{"model": "contrastive image-text model", "dataset": "dead-leaves pictures: piles of overlapping shapes", "train_examples": 72500, "image_size": 64, "crop_scale_min": 1, "horizontal_flip": true, "translate": 0.12, "color_jitter": 0.1, "tokenizer": "word", "vocab_size": 39, "loss": "softmax", "embed_dim": 256, "encoder_arch": "resnet_bottleneck", "encoder_norm": "batchnorm", "encoder_activation": "prelu", "encoder_depths": [3, 6, 6], "encoder_kernel_size": 3, "encoder_stem": "single", "encoder_avg_pool_shortcut": true, "encoder_widths": [192, 288, 432], "text_encoder_causal": true, "text_encoder_width": 192, "text_encoder_layers": 7, "text_encoder_norm": "layernorm", "text_encoder_norm_position": "pre", "text_encoder_activation": "gelu_tanh", "text_encoder_mlp_ratio": 4, "text_encoder_head_dim": 32, "text_encoder_fused_qkv": false, "text_encoder_bias": "all", "text_encoder_qk_norm": false, "text_encoder_parallel_block": false, "text_encoder_dropout": 0.05, "text_encoder_inner_norm": false, "text_encoder_positions": "learned", "init": "lecun_normal", "residual_init": "none", "optimizer": "muon", "muon_scale": "match_rms_adamw", "lr": 0.0016, "momentum": 0.95, "nesterov": true, "orthogonalizer": "polar_express", "adamw_lr_other_params": 0.00077, "steps": 4500, "batch_size": 256, "epochs": 15.9, "lr_schedule": "step", "warmup_steps": 130, "weight_decay": 0.1, "adamw_weight_decay_other_params": 0}
Rows from block 5 of the image encoder, named by matrix and row number. Each number is 50 + 10 x the weight over its row's rms, rounded and kept within 0 to 99. All counts start at 0. After the name is the row's rms in percent of the matrix's.
# convs1: 3x3 conv (encoder.blocks.5.convs.1.weight, 72x72x3x3), inputs 45-59, a 3x3 kernel for each
convs1.18 101:36 37 60 71 53 50 52 69 43 43 77 65 42 54 58 62 48 49 47 44 38 60 42 68 61 65 50 48 60 42 43 56 32 50 43 51 54 53 51 50 60 45 49 49 49 49 47 62 48 52 50 58 74 45 49 55 43 56 28 38 39 51 50 39 30 48 43 41 53 47 63 50 52 65 43 49 38 44 65 48 59 42 60 59 55 47 60 32 58 59 50 54 63 58 49 44 43 59 45 55 67 34 47 63 49 54 22 63 49 49 40 52 41 26 59 25 35 46 39 51 58 53 34 60 66 41 54 44 45 41 44 52 49 55 46
convs1.19 098:35 50 53 56 37 55 42 37 43 43 43 41 68 45 35 65 31 65 49 43 56 44 65 63 55 48 41 56 42 57 51 48 48 45 53 55 51 41 59 36 53 53 42 33 59 45 45 52 51 57 80 44 49 44 55 53 48 41 52 68 39 43 43 44 31 48 39 50 81 39 32 45 52 49 46 55 60 55 63 37 56 54 56 45 47 39 54 47 46 42 60 56 48 43 30 39 47 56 54 47 68 37 57 47 33 52 49 42 70 60 63 32 62 53 36 40 37 52 67 59 60 41 50 53 26 41 59 36 34 42 54 22 55 48 52
convs1.20 098:43 57 56 53 51 53 47 53 37 70 50 56 37 54 44 36 45 68 53 57 48 47 44 54 53 50 49 44 47 41 62 47 60 40 43 50 44 42 40 50 51 70 37 46 46 49 81 57 58 58 53 43 45 50 39 65 37 57 59 46 43 38 46 58 60 60 54 44 67 46 69 38 45 63 47 47 32 66 41 43 60 45 64 65 43 61 58 67 38 52 63 46 41 77 35 46 59 44 51 61 22 41 65 44 43 51 61 58 51 39 29 36 51 67 48 33 45 60 43 45 68 50 55 33 57 39 66 55 50 50 42 41 52 54 73
convs1.21 101:45 35 54 60 59 74 49 51 52 39 62 53 35 75 30 43 54 50 50 67 61 50 34 52 48 50 67 58 37 37 53 52 62 48 53 53 44 50 35 50 54 43 45 56 59 54 52 67 48 14 65 39 45 73 44 51 57 67 43 66 58 53 54 48 37 44 66 24 77 48 44 61 54 55 56 41 70 54 55 52 32 60 43 44 52 46 58 49 55 39 47 64 34 50 55 23 63 45 42 41 61 53 21 65 25 53 46 53 44 41 45 46 42 58 52 50 56 42 44 42 51 30 71 54 35 46 55 51 32 60 54 46 41 46 52
convs1.22 096:48 59 47 41 47 56 47 21 57 41 58 50 49 39 54 37 54 54 46 35 47 30 13 43 30 30 48 59 53 46 48 61 40 42 54 55 53 34 46 49 64 52 54 70 66 49 53 56 53 52 49 38 33 50 67 53 54 61 70 61 42 41 33 50 40 25 36 40 27 52 43 61 70 49 47 51 52 35 41 44 52 38 55 46 33 52 49 36 40 50 56 58 37 46 55 42 31 73 54 49 58 56 40 41 53 55 67 49 59 53 45 47 67 51 43 62 45 33 47 49 30 42 39 39 35 31 42 40 30 50 44 41 36 56 54
convs1.23 098:53 38 36 59 49 35 42 64 44 43 52 49 46 25 62 53 55 58 46 51 52 37 30 44 29 45 65 41 48 62 56 48 64 42 58 46 50 41 58 59 61 51 47 52 48 28 59 53 53 55 50 60 52 31 48 48 53 51 36 42 35 44 49 37 43 67 45 31 45 57 51 43 56 37 56 56 35 59 38 45 51 50 53 55 38 53 56 49 47 52 46 43 35 50 47 37 60 47 37 45 60 31 41 36 44 49 42 46 38 45 61 65 35 50 63 43 44 46 47 58 47 45 47 51 42 37 62 69 60 43 32 42 57 58 66
convs1.24 099:55 56 56 40 71 42 46 52 51 57 46 31 63 46 33 48 34 39 48 65 49 56 58 47 43 42 46 32 55 46 35 51 55 30 43 51 29 51 43 34 49 59 38 43 54 51 51 55 45 54 62 49 54 54 60 74 40 51 72 43 47 60 40 57 45 38 39 54 56 47 48 62 38 55 60 46 39 52 47 50 59 61 36 36 40 63 47 52 54 41 52 44 50 62 65 35 62 43 42 47 50 61 54 41 43 52 44 52 40 32 51 47 55 87 51 59 46 60 62 62 38 55 69 49 58 60 48 44 38 49 32 49 42 35 41
convs1.25 100:58 41 52 37 32 68 41 61 54 57 57 33 65 43 47 45 44 31 56 64 59 53 33 61 46 39 48 59 41 56 57 51 45 50 41 68 39 38 41 40 48 53 41 54 52 58 31 37 57 45 70 47 34 63 27 24 53 58 52 68 47 48 58 52 39 46 47 55 44 61 61 56 47 54 37 60 70 65 40 46 45 41 41 43 55 47 42 50 55 57 49 57 58 53 36 39 55 35 41 46 56 56 36 49 41 45 31 41 48 52 51 35 52 66 42 56 54 48 46 30 45 42 61 35 45 54 36 61 54 86 65 26 53 54 45
convs1.26 100:41 54 50 55 37 57 35 57 53 45 43 59 43 34 45 39 37 51 46 43 42 48 53 67 45 48 58 48 45 37 41 63 28 45 48 35 51 45 48 41 68 54 41 65 55 55 56 39 61 30 55 53 50 47 50 50 54 57 56 46 43 33 31 52 50 30 48 58 51 39 62 65 46 53 49 45 55 31 39 35 54 47 36 59 46 38 59 43 47 44 54 51 58 45 56 35 55 37 46 51 50 65 64 37 32 38 29 56 44 49 53 55 67 41 41 48 54 44 44 41 44 36 57 35 37 56 65 52 50 51 44 40 56 38 51
convs1.27 099:51 55 75 47 43 53 57 47 64 52 28 39 48 64 51 42 49 44 48 64 54 48 49 53 38 46 60 38 53 46 42 58 33 39 47 30 62 58 58 39 47 35 49 49 38 46 45 49 39 52 32 43 66 58 44 29 56 46 49 52 50 46 41 59 51 50 56 46 27 36 50 66 39 37 34 45 53 50 46 40 40 47 52 64 61 51 67 48 50 57 55 55 50 39 39 75 42 31 63 46 48 27 51 74 71 46 43 50 59 49 51 39 52 40 38 53 54 37 53 50 45 52 50 49 43 52 45 54 42 51 49 38 57 52 42
convs1.28 101:51 56 45 42 52 39 52 57 44 45 36 41 51 29 56 64 42 76 50 40 40 42 74 42 44 35 37 55 46 47 49 39 60 43 58 45 61 62 48 73 51 44 58 44 37 47 50 57 52 48 51 39 37 55 49 47 37 25 46 51 53 46 44 69 55 53 57 62 52 59 48 46 60 66 41 51 35 55 65 57 38 55 54 49 54 48 45 54 73 47 49 39 45 17 36 47 31 45 34 43 29 54 27 33 50 26 33 57 63 66 45 54 48 49 47 52 42 57 56 65 22 60 48 42 51 30 59 40 49 59 48 48 62 37 61
convs1.29 099:53 63 46 44 50 67 45 51 43 36 69 59 59 52 40 64 46 60 51 47 67 63 54 60 43 52 52 43 61 53 50 35 51 34 53 49 55 52 52 40 34 56 41 40 62 50 32 50 56 65 41 42 38 54 49 43 65 38 50 44 33 52 33 52 34 53 62 83 37 44 33 46 56 59 51 65 56 56 61 50 63 47 43 39 50 44 44 45 67 56 60 58 51 58 39 44 38 56 69 46 52 65 62 54 71 51 51 62 55 50 59 36 47 54 67 58 45 53 51 45 66 74 81 47 45 50 57 45 32 36 58 54 64 45 43
convs1.30 102:43 43 48 54 57 46 53 43 42 52 35 40 47 32 43 42 43 40 36 43 55 54 46 48 57 59 45 42 60 33 54 42 56 50 43 43 42 51 54 38 61 63 40 43 56 46 64 28 39 30 49 40 40 44 38 55 53 61 47 56 62 39 47 47 59 41 29 46 50 50 54 53 41 40 51 29 41 41 40 43 41 47 47 50 63 51 49 61 52 29 41 37 53 67 58 54 48 40 45 50 49 52 47 48 56 67 47 45 33 59 39 31 47 43 41 65 42 40 58 53 45 44 58 58 72 43 51 40 46 62 42 39 36 51 39
convs1.31 099:41 36 44 51 73 41 29 41 51 47 46 39 56 42 58 62 29 36 51 65 47 38 56 67 57 31 47 54 52 63 42 53 46 43 49 75 45 66 47 44 33 50 44 48 64 43 37 45 38 58 56 43 53 38 42 33 46 27 66 58 51 62 42 45 58 53 56 41 40 52 47 46 41 41 47 51 43 65 46 65 57 40 41 48 35 59 39 39 38 51 35 50 51 42 59 52 56 53 48 38 40 54 48 46 52 50 40 50 50 25 48 53 32 62 54 69 58 36 36 57 59 52 47 38 31 38 25 47 59 59 41 45 47 43 24
convs1.32 100:46 67 56 32 44 57 68 53 52 41 51 58 46 55 49 34 45 34 35 53 40 34 67 57 59 47 47 38 69 41 52 58 48 46 45 54 49 46 42 52 46 49 50 47 42 51 54 47 45 64 41 44 67 44 49 49 50 42 45 58 57 47 49 43 43 44 34 49 34 52 54 61 31 57 55 28 63 39 56 53 49 29 47 43 26 46 60 37 52 59 35 59 61 50 66 58 62 27 47 47 62 50 68 50 47 50 33 41 39 49 43 26 48 42 32 42 35 37 51 54 31 56 54 56 66 64 51 58 47 64 49 45 48 42 32
convs1.33 100:49 47 45 38 18 44 59 52 43 62 55 64 49 53 45 52 48 62 46 51 60 41 64 54 43 59 49 55 50 35 60 44 37 41 51 46 45 46 35 45 53 60 49 37 33 63 46 57 41 56 63 51 47 29 47 41 50 36 52 54 45 39 47 51 61 50 50 45 72 45 66 43 54 44 47 45 60 51 54 40 45 47 36 47 49 50 59 63 57 37 43 46 43 53 55 53 52 56 35 52 38 51 45 54 47 45 46 28 49 58 55 38 47 54 33 60 48 57 48 55 34 28 48 53 61 44 52 54 28 62 67 65 50 42 67
convs1.34 104:57 43 58 34 40 59 53 65 48 22 51 64 48 62 51 47 59 41 60 53 38 40 26 49 43 46 51 31 52 56 50 56 33 42 36 41 51 45 54 43 58 38 42 43 38 31 55 46 50 51 47 45 41 78 34 59 45 37 45 29 49 47 40 53 60 45 41 39 60 43 53 56 41 53 73 42 48 35 63 39 46 47 43 61 37 56 48 67 49 39 54 53 50 44 47 44 57 28 38 53 50 47 46 48 45 53 33 31 54 57 39 51 56 52 58 46 33 53 47 44 35 36 57 60 64 45 45 53 46 44 53 58 48 51 41
convs1.35 097:55 32 65 57 58 50 48 42 55 30 51 50 47 53 46 53 39 41 48 52 46 67 44 56 45 51 39 47 70 62 25 49 46 46 61 52 47 58 57 36 29 40 35 54 59 40 70 47 57 52 36 23 45 24 51 38 51 31 53 42 36 59 38 50 65 47 47 68 57 37 43 47 28 45 39 57 42 65 32 44 56 56 26 68 45 58 56 46 40 59 40 42 16 56 35 52 55 35 52 44 47 41 41 53 47 53 48 53 63 56 49 44 61 47 49 55 69 54 61 45 45 51 48 47 50 50 63 29 25 63 57 74 59 51 36
convs1.36 100:53 41 51 44 45 61 48 37 33 37 39 42 40 41 39 46 45 46 54 42 47 41 41 44 61 56 54 43 57 42 52 60 46 40 61 54 44 44 41 42 44 36 38 55 44 65 58 50 46 45 39 40 50 45 50 49 42 55 65 42 57 56 53 69 53 71 41 27 53 43 54 42 50 65 40 40 54 39 55 68 41 43 33 49 43 39 64 63 32 50 59 55 59 55 49 42 45 54 49 49 57 44 50 59 39 42 66 67 54 55 43 54 51 73 44 46 42 53 59 44 51 43 52 38 31 54 53 48 62 43 43 66 47 44 41
convs1.37 100:44 49 46 51 40 52 41 39 49 42 61 49 56 50 62 60 60 40 47 33 54 60 57 46 51 57 70 54 45 64 45 39 63 42 39 54 50 60 60 51 51 50 49 43 61 41 66 49 65 59 46 34 35 57 45 55 43 45 38 46 35 44 42 45 39 45 49 44 39 39 58 50 30 63 50 54 57 80 43 55 48 42 37 48 38 33 32 45 51 50 56 50 54 45 63 64 46 64 37 53 53 61 45 69 46 43 63 39 51 76 42 50 69 41 46 48 51 56 55 31 57 57 41 43 34 56 50 43 58 55 65 26 63 70 68
convs1.38 101:61 54 57 43 48 49 51 41 54 45 45 57 61 61 62 41 67 36 50 40 40 48 44 32 35 45 55 45 63 33 41 56 68 56 42 60 48 52 54 48 54 52 46 49 39 46 40 65 50 35 40 37 35 58 27 55 57 49 44 57 50 24 48 55 32 50 47 49 43 59 33 51 45 44 89 62 63 44 43 42 51 52 33 49 52 73 48 49 30 59 64 40 43 37 59 57 49 58 47 47 52 53 53 49 50 44 68 42 54 49 71 65 47 44 39 32 37 51 62 54 64 39 42 43 44 52 27 48 52 57 73 52 43 45 38
convs1.39 101:48 55 51 54 80 38 53 49 63 50 59 52 42 40 59 43 53 49 57 40 49 72 55 45 51 58 79 56 51 49 59 57 34 61 60 45 62 63 47 44 48 55 57 53 46 60 44 50 49 48 29 55 59 63 64 64 60 49 57 59 61 56 50 47 26 54 30 41 41 37 69 49 52 56 62 60 51 66 52 55 51 38 43 76 36 56 41 41 54 58 56 71 60 67 61 43 30 70 52 55 65 51 55 39 50 52 51 52 69 67 51 51 39 53 41 44 48 51 45 35 46 61 38 51 51 57 75 51 59 70 44 42 52 62 42
convs1.40 101:41 67 34 44 47 39 48 62 40 56 57 45 51 67 44 41 48 54 35 45 41 58 50 57 41 28 52 55 53 44 67 47 47 55 45 41 43 40 52 59 50 40 52 40 47 40 49 44 49 32 53 59 50 56 46 53 52 56 32 60 50 40 50 60 49 48 62 34 57 50 42 30 47 36 51 40 58 67 50 47 48 63 54 41 57 23 50 55 62 48 51 49 47 40 69 47 51 41 43 45 26 49 63 68 41 44 67 56 47 44 53 61 19 53 54 46 43 49 54 60 55 31 63 54 67 48 54 49 64 59 32 63 33 57 54
convs1.41 101:36 58 44 64 59 58 52 54 66 52 57 49 70 42 39 51 36 37 30 37 54 54 47 50 82 74 64 40 59 51 62 65 53 38 45 51 25 38 45 55 63 57 54 60 56 43 58 51 48 46 51 49 50 65 38 46 57 61 67 70 58 53 49 35 54 41 37 51 43 58 58 72 44 56 50 46 67 57 54 48 37 34 54 38 55 62 60 68 55 59 48 50 46 60 33 37 33 54 46 47 54 47 34 39 41 44 37 35 49 45 45 52 71 72 51 44 45 54 50 47 61 55 69 57 34 57 55 55 65 76 48 52 53 44 52
convs1.42 100:63 41 39 39 54 58 47 49 70 44 39 55 62 50 44 48 40 48 41 51 44 36 61 49 60 44 66 68 29 31 41 36 56 54 46 66 58 55 37 52 44 44 45 52 66 48 52 36 45 38 66 55 40 34 51 28 60 44 34 49 61 67 69 70 53 54 55 60 56 47 45 62 56 28 36 52 44 43 60 36 63 49 45 58 51 50 56 57 54 33 38 61 50 52 84 33 50 52 49 57 53 49 47 63 45 50 50 51 47 53 49 49 32 44 49 55 69 60 52 47 61 36 62 43 56 48 26 28 49 51 61 47 62 28 43
convs1.43 100:60 52 36 55 50 41 48 43 58 47 59 54 32 34 53 34 47 47 59 26 46 58 40 38 44 24 44 42 49 43 45 50 51 58 67 52 69 45 53 61 68 60 62 58 63 63 48 65 57 34 30 54 56 58 44 53 39 55 51 62 63 57 67 52 51 50 81 61 48 53 46 30 49 36 35 49 38 55 50 62 53 51 68 57 56 74 60 52 49 62 59 48 56 65 43 52 57 63 39 37 40 60 51 38 54 46 63 44 42 46 52 36 71 60 49 61 53 55 70 70 52 63 52 46 56 38 58 43 55 43 62 46 41 40 34
convs1.44 097:53 56 48 43 72 47 51 46 63 48 50 44 32 35 48 43 24 57 48 35 62 53 51 49 47 51 68 39 36 49 51 61 47 49 59 58 48 61 49 56 42 47 67 65 62 56 53 53 37 37 46 48 49 62 42 55 40 49 47 44 57 57 49 39 43 43 49 63 55 53 56 51 51 38 53 53 40 43 63 53 43 48 52 65 56 53 51 44 43 42 40 49 51 37 42 49 49 57 63 35 32 23 38 36 27 57 58 50 64 53 45 66 51 45 60 60 44 56 61 49 53 65 52 44 48 42 27 50 52 46 38 63 39 52 46
convs1.45 097:29 55 37 45 45 67 54 57 62 54 54 42 63 56 53 57 50 57 40 52 55 37 57 54 47 33 50 59 58 49 58 71 50 51 55 50 41 46 50 61 67 45 53 42 50 47 58 46 41 21 58 47 36 44 49 41 48 66 41 37 53 31 48 44 49 69 50 46 57 49 50 46 62 66 47 43 63 59 49 64 40 45 51 59 34 44 41 51 67 52 37 46 48 29 65 41 52 67 50 46 46 56 38 78 57 44 64 39 61 51 46 45 52 55 31 53 66 56 51 36 36 37 52 45 55 55 52 49 56 58 71 36 49 51 47
convs1.46 103:44 51 50 71 44 50 52 41 45 52 48 56 43 71 49 46 65 52 56 69 61 51 46 61 58 68 58 42 45 51 33 58 51 57 58 67 59 55 48 51 27 35 51 48 55 53 63 54 42 48 47 78 39 50 42 34 45 56 50 64 40 53 58 57 70 56 47 45 30 72 40 43 53 53 45 48 41 59 59 63 57 53 63 70 68 41 62 42 56 44 38 61 39 44 54 65 45 59 48 44 42 48 37 41 55 59 53 46 48 40 48 50 39 41 49 38 53 44 57 52 60 39 35 60 42 48 57 59 68 52 30 31 47 61 41
convs1.47 097:58 31 51 28 49 58 48 46 44 65 53 62 53 54 35 56 51 54 50 41 49 45 52 53 41 40 28 58 49 37 51 41 57 51 53 52 48 50 39 54 50 61 45 42 61 28 33 54 48 57 38 51 32 30 46 44 42 41 56 57 44 53 58 32 30 57 40 40 35 54 37 36 47 54 47 55 48 35 52 37 53 52 49 47 23 42 41 52 42 51 49 67 58 58 52 48 57 51 68 65 77 57 64 53 67 46 66 56 41 53 52 43 39 60 44 23 45 48 37 36 32 57 50 38 41 56 53 46 57 56 40 49 50 46 46
convs1.48 102:43 42 53 60 61 56 34 51 57 64 59 52 49 32 47 59 32 34 42 62 60 42 59 46 44 45 50 67 41 41 46 59 65 52 30 49 48 44 25 42 46 56 56 56 56 37 52 67 56 49 47 56 61 42 42 34 44 50 57 62 51 51 62 41 50 51 47 66 38 45 49 61 49 61 55 51 55 58 47 46 51 58 51 47 74 38 50 39 39 47 55 71 47 58 43 37 52 65 45 38 65 67 53 55 46 55 55 32 50 30 45 47 51 62 56 48 77 26 35 59 51 55 48 60 50 63 65 59 52 52 45 30 55 50 63
convs1.49 102:63 56 46 74 35 55 57 57 56 47 33 51 33 53 44 48 54 39 64 46 73 64 32 57 54 47 49 60 50 44 57 42 66 48 55 51 62 60 39 52 52 62 59 42 42 57 52 52 55 47 58 60 38 43 56 48 36 47 38 55 50 44 56 41 51 50 77 21 50 61 50 41 48 48 47 58 33 50 50 49 57 38 35 44 54 48 49 54 44 51 61 42 45 44 42 64 57 56 50 58 44 47 48 42 64 32 74 47 58 42 41 39 66 47 45 51 64 44 55 57 44 71 43 50 50 53 47 32 54 41 48 38 46 58 45
convs1.50 100:54 40 48 50 33 53 53 47 47 45 59 42 58 41 41 33 36 46 45 61 44 59 48 52 47 65 45 56 51 55 32 50 59 47 33 34 55 42 40 52 36 56 49 40 50 41 39 50 48 46 69 34 43 39 46 56 52 49 38 68 55 54 45 51 42 63 58 45 67 40 38 52 43 67 50 49 43 44 46 59 31 59 56 57 43 40 65 66 56 51 44 58 45 43 35 43 55 44 46 53 49 55 31 57 45 53 39 50 53 49 54 49 46 48 65 51 35 66 35 56 57 47 41 76 57 58 55 31 49 82 40 38 61 52 42
convs1.51 098:60 43 42 46 47 32 49 68 34 49 49 70 40 39 92 41 47 43 40 49 53 45 56 38 57 59 49 61 38 50 59 60 61 52 50 44 58 38 52 40 46 42 50 49 68 45 47 57 46 31 54 45 49 49 41 57 36 43 48 32 47 57 45 47 44 60 36 40 40 38 50 48 42 41 50 47 62 59 57 43 38 43 47 48 45 43 51 48 68 38 50 28 65 52 56 65 57 53 60 47 47 56 48 43 74 42 49 57 62 57 46 51 46 50 50 36 60 52 45 54 44 23 45 47 52 38 43 46 59 57 51 48 34 38 55
convs1.52 102:35 38 44 54 27 57 66 40 51 53 42 44 59 64 37 49 48 47 59 38 41 45 38 49 56 56 46 66 62 43 55 43 41 49 64 41 59 39 51 52 49 46 41 50 45 41 52 48 74 26 41 66 32 65 45 65 56 72 43 50 38 28 49 53 51 46 51 28 38 48 30 49 52 59 42 41 65 41 48 58 60 47 58 53 42 41 53 63 26 46 33 31 42 49 52 62 48 48 41 48 27 40 47 57 51 45 51 42 30 47 60 42 54 51 34 40 34 46 48 63 52 43 50 38 34 34 52 54 49 39 43 53 49 36 34
convs1.53 101:37 45 55 65 42 44 54 58 56 46 71 51 53 47 42 56 51 37 54 29 52 44 43 56 54 52 52 41 37 47 30 67 43 61 52 49 47 51 35 36 45 55 45 46 58 46 54 25 56 47 42 54 47 62 73 64 46 46 56 45 43 58 53 42 51 43 74 37 49 52 38 57 50 63 40 51 56 56 47 53 44 53 51 58 54 53 56 71 54 46 50 35 64 61 36 36 59 64 49 48 54 51 69 37 65 53 48 42 56 64 45 42 48 52 55 42 34 63 52 41 49 42 32 56 59 36 58 61 49 43 36 44 44 50 40
convs1.54 100:48 52 41 55 57 58 50 45 60 55 34 51 41 51 56 68 59 43 42 61 39 43 54 50 56 41 54 50 56 45 62 35 55 31 51 78 52 46 55 59 56 43 38 43 47 32 40 51 55 34 77 38 51 55 44 70 50 43 51 54 34 47 53 30 44 48 39 44 79 58 56 45 52 47 74 44 73 54 61 54 54 35 46 29 46 42 60 51 43 63 57 51 55 58 60 32 58 50 47 51 45 54 64 55 36 50 55 31 60 38 54 38 51 62 41 53 48 46 49 55 49 65 60 47 47 34 53 63 58 70 30 37 65 66 15
convs1.55 098:50 54 45 63 61 44 64 60 50 49 53 64 41 45 61 50 61 59 47 41 33 55 46 50 52 68 62 33 51 48 47 61 38 42 42 40 37 37 38 41 41 47 52 37 56 36 63 55 45 48 56 65 68 57 48 59 35 48 63 53 57 84 42 45 68 59 65 66 46 55 57 56 44 60 55 42 44 59 51 38 51 51 46 47 65 61 28 60 58 53 61 39 35 49 54 47 62 50 40 49 37 46 32 43 38 64 38 54 46 54 53 35 70 65 45 50 56 47 71 55 56 62 50 65 65 59 46 59 47 48 46 51 59 45 61
convs1.56 101:62 42 60 54 50 49 51 36 44 39 53 71 49 43 74 41 60 38 56 36 67 66 51 50 62 52 66 45 54 62 37 58 33 50 40 52 49 41 36 46 44 33 71 57 46 40 71 51 53 65 38 41 54 55 38 54 48 62 53 54 63 47 52 50 36 44 63 53 26 42 31 49 54 50 55 48 60 59 46 44 59 48 37 61 38 41 68 51 40 43 51 39 75 36 60 55 41 45 55 47 53 75 30 52 52 37 36 40 41 50 28 75 50 32 62 58 37 41 66 45 71 65 36 49 51 35 46 51 41 55 59 57 44 53 48
convs1.57 098:34 48 55 46 47 73 40 39 57 65 39 45 50 33 40 56 58 47 51 40 38 46 69 74 43 55 58 66 55 55 48 50 47 43 63 55 60 50 48 57 48 51 50 53 58 60 54 47 51 55 70 42 37 64 62 57 37 57 41 63 46 42 57 40 56 61 41 48 57 54 43 49 56 50 52 46 48 47 45 48 52 36 47 53 55 62 38 29 16 52 37 34 44 53 62 54 56 65 50 39 44 61 52 51 37 58 80 40 46 49 57 57 46 47 52 45 35 49 60 63 44 40 68 41 40 25 51 51 35 49 34 30 48 31 41
convs1.58 099:51 63 43 53 48 56 50 34 53 39 51 53 38 49 45 44 42 49 45 39 56 66 48 49 66 72 59 48 59 53 52 47 62 49 44 49 50 48 59 48 54 55 41 53 52 69 58 66 74 42 49 57 35 49 69 49 49 58 56 43 46 33 56 44 43 45 49 48 32 68 61 41 41 41 40 44 54 58 63 54 57 49 53 58 40 62 65 47 38 41 57 51 46 53 48 63 58 71 49 66 54 46 46 43 45 55 53 41 41 42 63 52 54 60 41 36 54 46 51 42 69 61 40 62 47 44 63 23 53 36 31 46 32 63 35
convs1.59 101:55 45 43 37 50 56 64 47 57 45 40 58 53 65 40 54 46 45 28 43 59 47 55 67 49 42 42 55 42 53 51 46 32 45 53 52 60 50 38 47 59 37 51 57 53 50 44 58 76 55 63 59 38 57 52 59 41 54 49 38 62 38 53 46 28 32 53 51 58 35 47 65 43 47 55 41 73 49 57 56 50 47 43 35 52 66 53 63 47 51 54 38 58 39 33 36 53 44 37 67 52 57 33 52 46 44 64 56 47 39 51 38 70 52 44 51 40 60 31 62 32 72 69 60 48 46 37 51 50 54 60 54 49 59 51
convs1.60 097:50 51 59 45 52 47 43 35 50 55 42 47 50 32 47 56 61 49 34 38 24 38 49 47 36 49 60 51 56 45 30 65 47 36 49 55 43 51 42 50 76 59 36 53 58 52 42 72 66 55 47 43 68 43 59 52 54 61 47 53 47 45 38 55 44 49 50 28 42 55 60 41 37 55 54 42 46 53 49 69 42 37 65 66 47 19 62 45 47 69 47 37 43 46 59 45 50 58 55 41 38 42 51 53 37 51 63 42 59 63 67 57 44 46 44 39 36 50 57 60 57 40 40 49 53 44 47 62 46 54 29 56 54 58 53
convs1.61 099:42 65 67 48 50 53 48 61 51 56 39 62 40 43 57 61 70 68 40 57 53 60 56 39 49 23 38 58 79 47 56 54 60 33 66 29 52 44 31 37 68 49 37 43 34 63 42 44 45 43 38 52 32 44 56 58 59 53 41 53 48 48 57 47 60 48 41 44 27 37 55 47 31 44 44 27 45 54 45 50 53 56 54 74 49 34 45 34 55 74 56 59 50 65 65 51 54 34 54 49 35 47 63 62 46 38 48 58 53 42 44 37 50 40 26 30 38 46 57 52 40 50 44 30 55 56 56 36 47 61 60 40 49 54 39
convs1.62 098:60 71 51 42 56 64 39 41 54 38 60 43 39 45 45 50 43 49 58 61 55 50 76 60 49 29 53 64 38 73 69 56 51 65 45 42 60 42 54 54 53 49 51 47 49 36 47 54 56 46 87 64 39 52 50 36 54 64 43 60 53 22 29 50 57 40 56 34 68 65 57 48 50 56 58 38 56 44 57 49 60 59 45 50 39 31 44 53 40 47 41 62 40 60 68 51 52 45 52 46 42 42 61 76 41 36 50 43 44 37 52 56 43 57 53 49 36 52 48 56 32 37 62 47 48 36 63 60 51 73 46 53 43 51 46
convs1.63 101:57 61 36 40 62 43 40 35 57 52 53 60 62 50 53 61 35 42 45 52 53 38 67 46 44 45 63 47 42 47 43 58 47 50 76 62 48 37 50 44 50 45 46 44 69 63 58 51 51 82 51 43 38 50 58 71 45 61 70 32 30 52 49 66 67 29 46 54 46 48 30 47 46 46 45 60 61 45 29 48 49 51 60 47 53 47 54 43 58 43 51 29 42 44 51 41 59 60 55 59 32 54 55 45 46 47 40 29 39 65 17 64 40 49 39 49 62 68 71 43 50 59 55 38 34 48 51 46 49 49 57 52 44 23 52
convs1.64 100:46 42 61 50 48 54 47 44 43 54 40 39 41 58 34 41 44 43 56 68 68 60 52 49 47 42 63 61 50 40 58 58 36 62 66 51 45 49 56 54 39 34 51 60 47 53 59 59 39 37 49 45 55 51 46 51 62 43 24 49 51 67 56 43 61 47 41 68 60 51 39 29 54 31 48 61 37 47 50 46 61 35 49 64 45 72 40 39 37 25 47 52 41 53 46 43 60 52 70 43 45 40 50 54 39 57 59 55 54 42 55 38 50 44 47 50 61 42 55 53 29 36 61 27 48 40 60 45 44 43 51 57 33 50 42
convs1.65 101:56 54 39 40 54 57 49 44 52 54 45 63 55 44 51 57 45 54 41 29 41 59 48 60 37 24 48 47 51 43 65 49 60 56 58 52 41 39 32 55 43 46 46 36 44 62 52 56 36 42 47 69 61 69 56 49 38 50 46 44 55 66 63 36 43 42 54 47 60 35 43 36 50 50 62 48 52 43 44 47 55 57 52 49 61 54 46 53 42 39 49 61 34 57 52 51 34 49 52 59 62 43 33 56 45 47 51 36 26 47 37 59 37 69 54 72 54 53 47 58 32 50 58 57 57 66 62 44 41 40 64 59 43 28 40
convs1.66 100:57 67 53 66 55 53 39 26 57 42 36 43 49 42 45 32 35 48 44 50 58 47 61 40 49 49 51 37 37 56 57 66 56 49 62 61 32 45 67 49 75 62 49 52 49 42 59 47 63 46 31 50 50 40 38 58 55 68 67 51 64 53 52 37 51 41 40 54 41 38 59 49 36 35 36 55 53 56 50 67 50 62 80 50 49 57 48 30 42 75 40 47 38 45 48 75 48 52 53 35 36 25 37 59 62 53 43 56 42 51 41 59 71 41 55 45 38 62 63 34 64 44 38 53 24 53 50 41 46 64 46 49 48 53 64
convs1.67 098:56 50 56 53 36 56 36 47 50 44 63 53 46 40 40 45 50 42 66 61 36 51 52 72 63 50 53 48 56 66 72 58 50 56 50 46 50 54 49 48 48 61 45 44 22 63 67 47 52 49 52 66 48 57 54 61 45 48 42 55 67 60 30 75 52 56 42 50 46 42 42 50 53 44 41 42 55 41 46 57 46 46 52 67 62 49 37 37 49 55 56 26 53 50 52 54 61 45 80 37 40 49 66 43 49 57 58 63 40 54 66 46 51 47 56 54 48 52 42 67 47 37 63 61 43 45 51 36 50 51 47 38 52 24 31